Rows from block 2 of a small image denoising model, named by matrix and row number. Rows with one number belong to one channel. Each number is 500 + 25 x the weight over its row's rms, rounded and kept within 0 to 999. All counts start at 0. Numbers have three digits each. After the name is the row's rms in percent of the matrix's.
After each channel's rows are labels from the 100 images, of 14976, where the channel reaches its highest value: "top examples" is what is common among them. Only what is clearly more common there than usual is listed. The data: rendered solids tumbling over patterned floors. In brackets: how many of the 100.
# convs0: first 3x3 conv (model.mid.0.convs.0.weight, 192x192x3x3, each kernel summed), inputs 48-95
# convs1: second 3x3 conv (model.mid.0.convs.1.weight, 192x192x3x3, transposed, each kernel summed), outputs 48-95

convs0.1 120:503510484524525515485523520490508499468437516489469460501485501478466486505505486535529536568487494511463525496509499510528480493486499476484496
convs1.1 094:516496494502484466497508476528487524535467473495511505509453498495481490492476542504483463435510487468495526523513480514484506476523547474522503
top examples: count: four (54)

convs0.131 088:517524482496505505492511509471496495538553510459480461485507451466475523519526457525507477520469501520609488555487529536479461494487484507542492
convs1.131 089:469510510532517476509500527498490474493490492492477566498482477524470549491517532501514566512537514525455508472493486503533485489485506519498501
top examples: count: four (58); hexagonal prism (27)

convs0.50 108:490459483534514469503483502483436489500496495481429561525437510526514512499496453508502549498503497523458525474512489474496535520474500477478491
convs1.50 090:521487485520490545521539538499550519465464529490513506491500554522520503498462485481481543476495503503570488488494539487513543449518527521515485
top examples: spring (47)

convs0.183 088:499508514531503503494473529531499494500526506457495469509470549491531467462515468540498471477507482514499513533485496487509521535482535530508468
convs1.183 091:496520558481490528532475489514470470512486514520498501528541505491499532501487499512492502486523526508472458494519492488479509485502545494474475
top examples: pink object (53); purple object (39)

convs0.36 119:499523449517495466554364471487477513526475514492490505504504517479502520499540442503525445484499478505531526514494504488502533493508516508510491
convs1.36 159:488513467507517445506463501526501511499496470512514461479511483482519535500517503494516453476542501521488515509492475524493494553504491483485497
top examples: sphere (45); egg (30); largest object: sphere (29)

convs0.125 084:497490512481487504518491499504475501479492503488466476488479503519500467464436511464504500558468485497518521496477479556527507484477551477488520
convs1.125 091:502536458458528502482498491497514499470514509481502515494503485532484494543487509532516513476537495503476508510523529432490515511479478518541439
top examples: teal object (48); grey object (42)

convs0.3 116:483470501486485464510489499460526508480479501495499489498487525448535512483508495485505552510456481500510497499494486532508520481453457515450496
convs1.3 095:489521560535516531482532504480484489523518489498511504496536481492475497489504508475487516481501500494526500489512500515488515491508505485476462
top examples: cube frame (55); largest object: cube frame (26)

convs0.71 128:485472492505495516494509546474485505471523497502492504505517526475556517467449497472520508440481518510480519504518475508498510501481471519488485
convs1.71 138:509535480475504510491466514437465532500452480498492497487462466453511418500470474491491472413525477478475500490505477531487486505451528481529498
top examples: white object (57); grey object (52); count: four (50); its colour: white (32)

convs0.187 090:516535484536504510473524521517494489490504495513486484477491536470504479489522479481520508488503489496471513522499484529483490514467637518518493
convs1.187 073:474509512508459546545460521531487452548461496478487492521532543469492502501465509463523484529466508495500489501531496497494481554463406506498467
top examples: purple object (55); its colour: purple (29)

convs0.151 090:500510501494508532512530483492490509492510486509504481443506462504512503491544505525482493523473506527470520532575491505497511482485504523469499
convs1.151 079:468495491483506498525515487489510485507505532462481484521506484494516539525494471474533494509457553503491498474427524520501511511522551521470427
top examples: pink object (72); its colour: pink (28)

convs0.75 161:492522488489486492507471518518509492525450567499476487511479499512490489493489421547505522481472527490492494485521508529485512505527495514510530
convs1.75 098:501480499474521469505482484517491506478571576492453534462565514494487525478515465482523483510499416500479502470508532501546471494501511484499503
top examples: count: four (53)

convs0.103 091:499495477517498469476544520525503498483526523494543530507536533490540495526507543528486455486497526487503521521502494507478515512501482498480471
convs1.103 079:508475513479499516471481500511498509442500533469474515488464463489440483486542520471512480529500477512524526499517468485527482511493484496477507
top examples: white object (62); count: four (52); pink object (41); grey object (39)

convs0.178 083:492469512486479518497498485468517488490496469531527512506545503503510517487518508495526466487497523478508559485484466548517489517472485495492459
convs1.178 082:465530515491480502543490471516485494498517491514487495505451493481462488526526491454532516482502493504460497481549481476496509518517547495450457
top examples: pink object (53)

convs0.66 088:523522448537537517498429568513478511515497510485499509471437492468528485512480451525495500457504502499510505454514510489518489498492504521479531
convs1.66 083:496485514532486485510515490482520487498514510519516496494473498486453479495472518508512511467521465500537536493495484467497490423520468473524500
top examples: bumpy ball (30)

convs0.29 119:501516508507501495511484499504486496507589439479446460555502473526486484524474449517461533475489460525531506535509510500480525481515526518500461
convs1.29 117:511512479523502498556469484480512467499484433485545515470447516537493509492510493487499627500482551467517492513507497447503473499478498541518489
top examples: count: four (57)

convs0.101 112:504482475501470453524549464513475506518508499486477478501532481518459488501508492494487562505500436532527475496514539500469523478499502454516479
convs1.101 090:507461508479492485485459491467532501490482464491497518496469511479488466519514489501516465512531534480483465522513511510509484506532523535488510
top examples: count: four (55)